A small model that predicts nearness at each pixel, trained from scratch: 11600 steps.
Rows from block 2 of the encoder of a small model that predicts nearness at each pixel, named by matrix and row number. Rows with one number belong to one neuron. Each number is 500 + 25 x the weight over its row's rms, rounded and kept within 0 to 999. All counts start at 0. Numbers have three digits each. After the name is the row's rms in percent of the matrix's.
After each neuron's rows are labels from the 100 images, of 14976, where the neuron reaches its largest size: "strongest on" is what is common among them. Only what is clearly more common there than usual is listed. The data: single toy objects rendered from many sides on busy backdrops. In brackets: how many of the 100.
# gate: MLP gate (encoder.blocks.2.mlp.gate.weight, 192x96), inputs 0-95
# fc1: MLP up (encoder.blocks.2.mlp.fc1.weight, 192x96), inputs 0-95
# fc2: MLP down (encoder.blocks.2.mlp.fc2.weight, 96x192, transposed), outputs 0-95

gate.62 099:509491508527517484466468503474505472485551484515489519504543474476511501517490474569501499503503530502500525495479474519490541469508483495478508541479471502503469485546528501470504531503517497515518509540477499419475468475464505529482466522493483446483495504496543516541479481495505457518
fc1.62 092:499498503486470486452482537492483518476501518515498517525518466479471524488499483569523477515482517499510518472482509480531499457507468512483497571498501495513479501473545531498491510500507521497560484522479486446525441475493537535479482522475505467484502516500540519492457484500520475535
fc2.62 097:504506479501524475475489496553507482495478520533478526436518464532503472518497552478520469503512489520544513511470507470510461507487537509491491467490472506502481491495510435481524491520500520501502504481588486527514495524530517483509535474537480528517480507478503510515517517486541504544
strongest on: from above (68); orange (60)

gate.15 094:477445482533484506475493508477480524471475521508502483484543531472485523497478491463513492470493499461520545464489461527538488508517482498499518491555503440468523534502516487508478492476488531493474529467512505462483493506536534479537476549503530505488459543491481502499498483549520496491
fc1.15 095:507493471508494493497481499478486487499473529503501510477543479487475517496464530482477504461518541507491534500525517521503468498529475505502495486543504510489505570468510473506494493461455548495473522516555569459498497457504520500506488531484481506448468479485510537477512499496473447513
fc2.15 109:500526489489503456507528501480508493499518468519516473527526497509507496497490466499476519535481460541521443500488499461511505515486513481488510540441492524483473430521475513466493483511511439466507488523509509478524486530496474482515494525493493496572542529499508449488524522485481525525
strongest on: blue (33); teal (30)

gate.86 096:495514512521536466451486473546484494483493505538501488505493531489519494504513482456443476501491499483535428445524496525497509521521531470507498479494504518517493501491506508503516489562507516516483493474535484537480499517545494496560503502497488503518478514498472462516507557467543532503
fc1.86 095:459467506462514541556514502470474473486495519463531451517507481499442474496506480517543490457465484497474536550489497482531495472476481527488487519505533476483489510488506511543471495468491441485505493511480520511547492504473503530500532521475482469496513498529525516518481497518497468528
fc2.86 099:451487540509497487469490528498461542521484517498524508503481546515485522515540486469528516474496499515455483513559491519513518491519493488516511556492531487527469478548514524495507505502513472510538497503501523478519519472556471558484488504522529457488458464501480480483463501510483512473
strongest on: teal (47)

gate.59 098:509497500525515486478463488480504478472477515567498528520480523483464497489540505494463515564471474525458502476490509478480483471477463551499527525489500538536493505482464481486507526528470494474518513476499512530532535529460536526516537505520528490517516515471502499534492506535476521535
fc1.59 106:505443490563464503466466484439488493508481496514477507501499475487512481472507503484485546534448503517506475488493489461510465478495479520510487525479495551502504522515482468491491547465470505470518504508515505489485507551474486513536539489484547478492534512467478538524477517507457510496
fc2.59 112:473481488498506516465485495535472518482517509415497504518532525467467535495494490479523491488484517520528509498536517471508511479512511469477469488502481463483492549551525473512528527513474496473487506562509503507424538501528448493524489528491537496525477488500488475509516521493490504507
strongest on: white (32)

gate.101 105:490500502522451523495508549488538488483508499517463458550492508528480467471521519510492535446473539485490478511501474513535507445491482515465490524486552497534488492491489503485481489484521467475524538492511479446489493439500516470509500522511498482504504494523498482521470504548466540487
fc1.101 106:467512482497534499505467443475476528470512459496542525473507495463509511550485492532525507557557507522540527514501492493490508490505477526513506508515480503495478518519522487526538519466523515529494438521503487533470498519482478502533487510540482526486539493481471505510543460485528472500
fc2.101 110:488507527501497468485515522543522510504522486493485481520490492501562529483527493452520462489487471511552555515489541502501506495476502479473481537500503502464522480500537513470560454499533471503489462472485478551455517504520513502516489491443494515490456513498503490513535481498485517526
strongest on: green (43)

gate.185 084:530506536514454495483544526490509484506491466490489506478544546517489545506523481462542499483494469499548485452523442499510522474458544503477491472473519559515516485506519514492473481529499506509484502533510469491493494491480509462502536526510490502526522550498507507545469504485507494464
fc1.185 093:479464537464496506527531502490469544483492463485516531462465500492530476510497459450497481534463506491493522493504506498538499497465509494512532529470511491507466513518472511526479575490497553520503503520525475497441502476495503481458491549532489513508509499502480479515447495489489498534
fc2.185 085:516468538495507507494496498538512547468500485537477498551546500508497480464506562489522477493497491460525507480484463504442554483501455552516502530535469530533490493490511474436525534507477494514517530485460496510513509521481497509485503520498514508490513527515516522505488528521522479518
strongest on: purple (27)

gate.119 069:482478489504491474506482497472478468506493521505485494538518455490461533463514529505485485474478561489474542532511505489515466493541506492523461509487524470526490550517490481435511478475453494503521544485502468472498523464472514500549491530494509520503491497498490545487509475545456499500
fc1.119 071:507495504454473466453507493523494479544524480479520494469494496506498497511520498527536503525536444510505480497519475474468505516486463460542458503491472563472506527518497504493530519506511499521522432500498496519476505509455504516475504476484511500516467506512572499454471501490528513524
fc2.119 079:474483506521492497499496500482504459464511480479491477422507523525476477482506521462519499490521542498521563522493513503480477491509488498523516476512481445532508522493499512548478475459511534543520511461534526520497485469486536479468520473444463486498473482473494526529487470496514499496
strongest on: teal (43)

gate.161 109:532525497516474473470512493472510515500495471522476491508501540489527507481521475492525500524480479525506442489531465498476491518503520508534482523467488494494515423515524499485518499566521443483498471500504458537462494492500478456470554514510483535537497510512518519524484487467474512477
fc1.161 113:492544482497490484470496501494528465499515469507507489513513536520512539475518484542503529515481490535522474501537511465488499510475504513505488517460513534464520445522541506458512513572533449499482464501517485515520522525504479483480509483520446526518501506489561508488520450483519502505
fc2.161 113:510529467484514464469533500472543465498445503504502482512466514502529501511527458547477497492470463508486472508515485468537483496489476485512492482482508519458480509553510515466516500532485470436486480491544547470548509486497484535479525504534536506514520493500522497501499509464531524487
strongest on: orange (26)

gate.170 110:516451447523505495483529513522545491479464497514514497486511465481528481519539485501505494519512451477566474473496449487472518500502543495542457493512440509468498497506507483500545511517532501471519491531498471512494498467482498491516522502505474505536510506536468489483534518545477507470
fc1.170 121:452511527518496510469516497463460506531505501496487475526519542496464499467478555460510510480486547511449530492525518497497485486481477492450517526481546488539500501478533501512470476467507466502519468513525548510514474521504542509473519486462518479483488484503485527516458526462519482494
fc2.170 102:495483511463485507489481541484471530474497486481478492502472489467499518512510482426461473510496431504533474522505539519478485505515489479455510558511480479471533471496523478519525493502503493503494458503466554507495462503485481492486517509459522477459502483504494490501540468519460530519
strongest on: red (39); orange (25)

gate.64 128:500487500505501522456500483513506447529503469510478493517500480537502484452507482506524482512478522510487523486505536497487515482487496525474553511526524514508518497530476531459487456533525545495474541500522453457507494480518507440545464506483482478497479533492466515531466547483479536514
fc1.64 122:506534527540536529483470481498523511452462504475512499474527510467515548477469513515485511495545458533545506508498457499484502502467474476530511492516461485508495511486454511512514522483479523479524453514476511537523518501502466545466480511512473542485517503488510501512548508453508461491
fc2.64 100:508518503505506499488483516521529533514517501482514459509481479517492532515506494463465537489530526501529509523516550478479460504453492460489532483462499499532539447490464476520492459487506521566523536487505483462452510507475497516485517506425512501499509508509484491528497506483499451492
strongest on: green (38)

gate.168 094:485466530490507491482500488481489477507552530511511492509453512497524521534523504514540491516481461558535464463507543528471518456490533504540507519484502505489474491497519472523504518470469529537524506472489527499482500534480528481479515489493467494497525537542442511474487468531506455486
fc1.168 091:494457503525505474507483464519495466493526501528495508511476496476469499472484501467468486508490507532531496481531537527520478491505426525516488528489572506487507487552468538486505489552486502503514499500509523486523457542541510529501494490505491481534499489521471476465500469552474473478
fc2.168 098:526491512528484517491516501489496512450497560479499484468508500487460486519511530502521495501498494474530537495523520454510495510499498448496456543523520459509492581541533489523504437531494489512481508537480544497490510513518474514488474508523486522527476455496486486478482484485529527481
strongest on: pink (25)

gate.165 093:509466537514521445484498510528504555560508495495489530473469505452490498518507528459452470468467477532470520491487508504497486494472503493539525523528502517489531480484505490465482556503469483551504517494511507471511531481506503500456493435524507502479511513519519518490493490518466523481
fc1.165 089:547560470506512511561479516443515492482522518488506484519529495477487501533514495486507486477531528473470500533513475516515498514510505509489478512470510516520482485484529491520505513508461481504494447444501513513520486502458515500515497553503482501498500429485522494564544522501481460512
fc2.165 093:524498511518512502490505504480511537545443505480509477483483540516483482500523482507446508474515522485498486480482521512460512480526516515547523557525463521490487471523501535496489526485490519483469481551487475484505548514560487460524491489474475505525473460541475528528518530489498529510
strongest on: grey (28)

gate.118 077:532487518474488511469497528492522509488458461507502490499520524522485478529527479533469499496462493530480496497495521513512561473539501454532540537490501501488451492469501536525484505474501466512470475501460531473496502509514494481471485524506486460463458499569497515504529462533496502469
fc1.118 082:528504505529485509509494513448495509526505482499531496520488547453502509530482528519521524461500534464488478492549539510475502488514507538489516535500513450467527484513471509497469504519507472529536448489461502493511518483457502505474507504502537474471472511496517469559488445488467516479
fc2.118 094:485524495443514492515529482483476481482543459483485486516508426471517515520480486518507525562517457514527507503504459481486501522515523506488509488531488504511464538511532466518533509536522509493460491513483496537509469510445508510457493481471502510486520485499515483508532450524508461473
strongest on: red (35)

gate.112 118:484503519563506497504527486455488495521496477528554515498499496516500542498452546484510506484524558515497481470487491479493494539500473497495519470482529471532473463525526481497475466501505516532523564540506486521508483485528472518465463503524528485482453500503508508500495469490484548477
fc1.112 126:471506522549523475537515489457489522493510472514538498489474503506496525516446530460522505483518565523504484471476502482496494522482494520479544462499532472543464460518495475490469481505518522523526565536489488521505486499527464519473458499523517490495473486508507507510456483495474531494
fc2.112 109:469488502521466523518478518547524518484503489539487474455542514499520456488521446518493489510509478505495484498483463520527503481499511523493475525523510532458451511499491516554519500483482485533464505478536501509500514507495522461497474532480521482520497469475502511518501533503568429506
strongest on: orange (34)

gate.37 122:515497464522467473495508513523494500492511489511479471533502540517492559480496570519509506461517549490509500511513548449502494474577512515476512459491495464561513449507514481486492458502486473499536515504499493514506495511542514520497517482476482506480504483465472477492482514528480511503
fc1.37 124:504506528470531513496504498470503515505471499475507511457519479507527430535482452495520507541465434523512522498493461547482525527433510513501490540513501521455494508486509530514507519521516523467462462500493498504505496481445490476496503513530533506523506510523503518500535490485508473464
fc2.37 102:509492520479523478481532489449472474481511504464514541521497511507478507510496554476497533492510509498502541533519563470487485515530535487534478473489471492511578516498517481475463503476491500459529508504500498492440504495502501512462519477549463479480495475496471512519462469491480502499
strongest on: green (25)

gate.166 104:516495502511440485473567530532507472491460463531528501487551481504525481522532497468530503522449491504540503472505478508507508484489558514499486526489508515477484515517490509532491495521500495468452511518500488497431484505509518490500534502528467432528481498508500469494500481521485518513
fc1.166 118:474474499545561513492461509450500511515512517503476489525489505476506510469473583476446507481535527499477483513509502527512495503479474483490497502479505486544488501503503475522503518483509478525524462495522522556570487510463529526501485498478524514470518510499470513481474491472540481494
fc2.166 104:475511506445488498476471523521506503498509485474501487496497489459451537537507509446469524526503461521557529477508513505519474519484468463498534492528476483517521512472489482496542513529525506532531468507491531472494492511493461511459439527458512479498500497487520474521526486544508473485
strongest on: red (30)

gate.5 073:516497501488513536518479466488506468529475473476503497536488532493541499441480500478497443530489503489481515449493474471485480486485445504505507513502496527478552499496532516495482499533508506497463554514491481509516458496512483565486488508537510503503443491526479505526478519476510556516
fc1.5 063:537489495531512512439461544489490511473487482526494556527516523479535457429506492485526461520517482481505473488511531562507527506472481497496501520486516508520503478494490482494443486504468536467528497471492497518553501483489515490497521488515480473508528496474492483528505524490506542534
fc2.5 071:512482486490520505421479517497514504485504471492540505540483502482467485500438497501441509501503513492472484506491511448500539528535535504508519489556500499496544499439469529521492481496489509480467515472490541444499492480499498498468475510489483526496517522477533489486495479545520501478
strongest on: purple (25)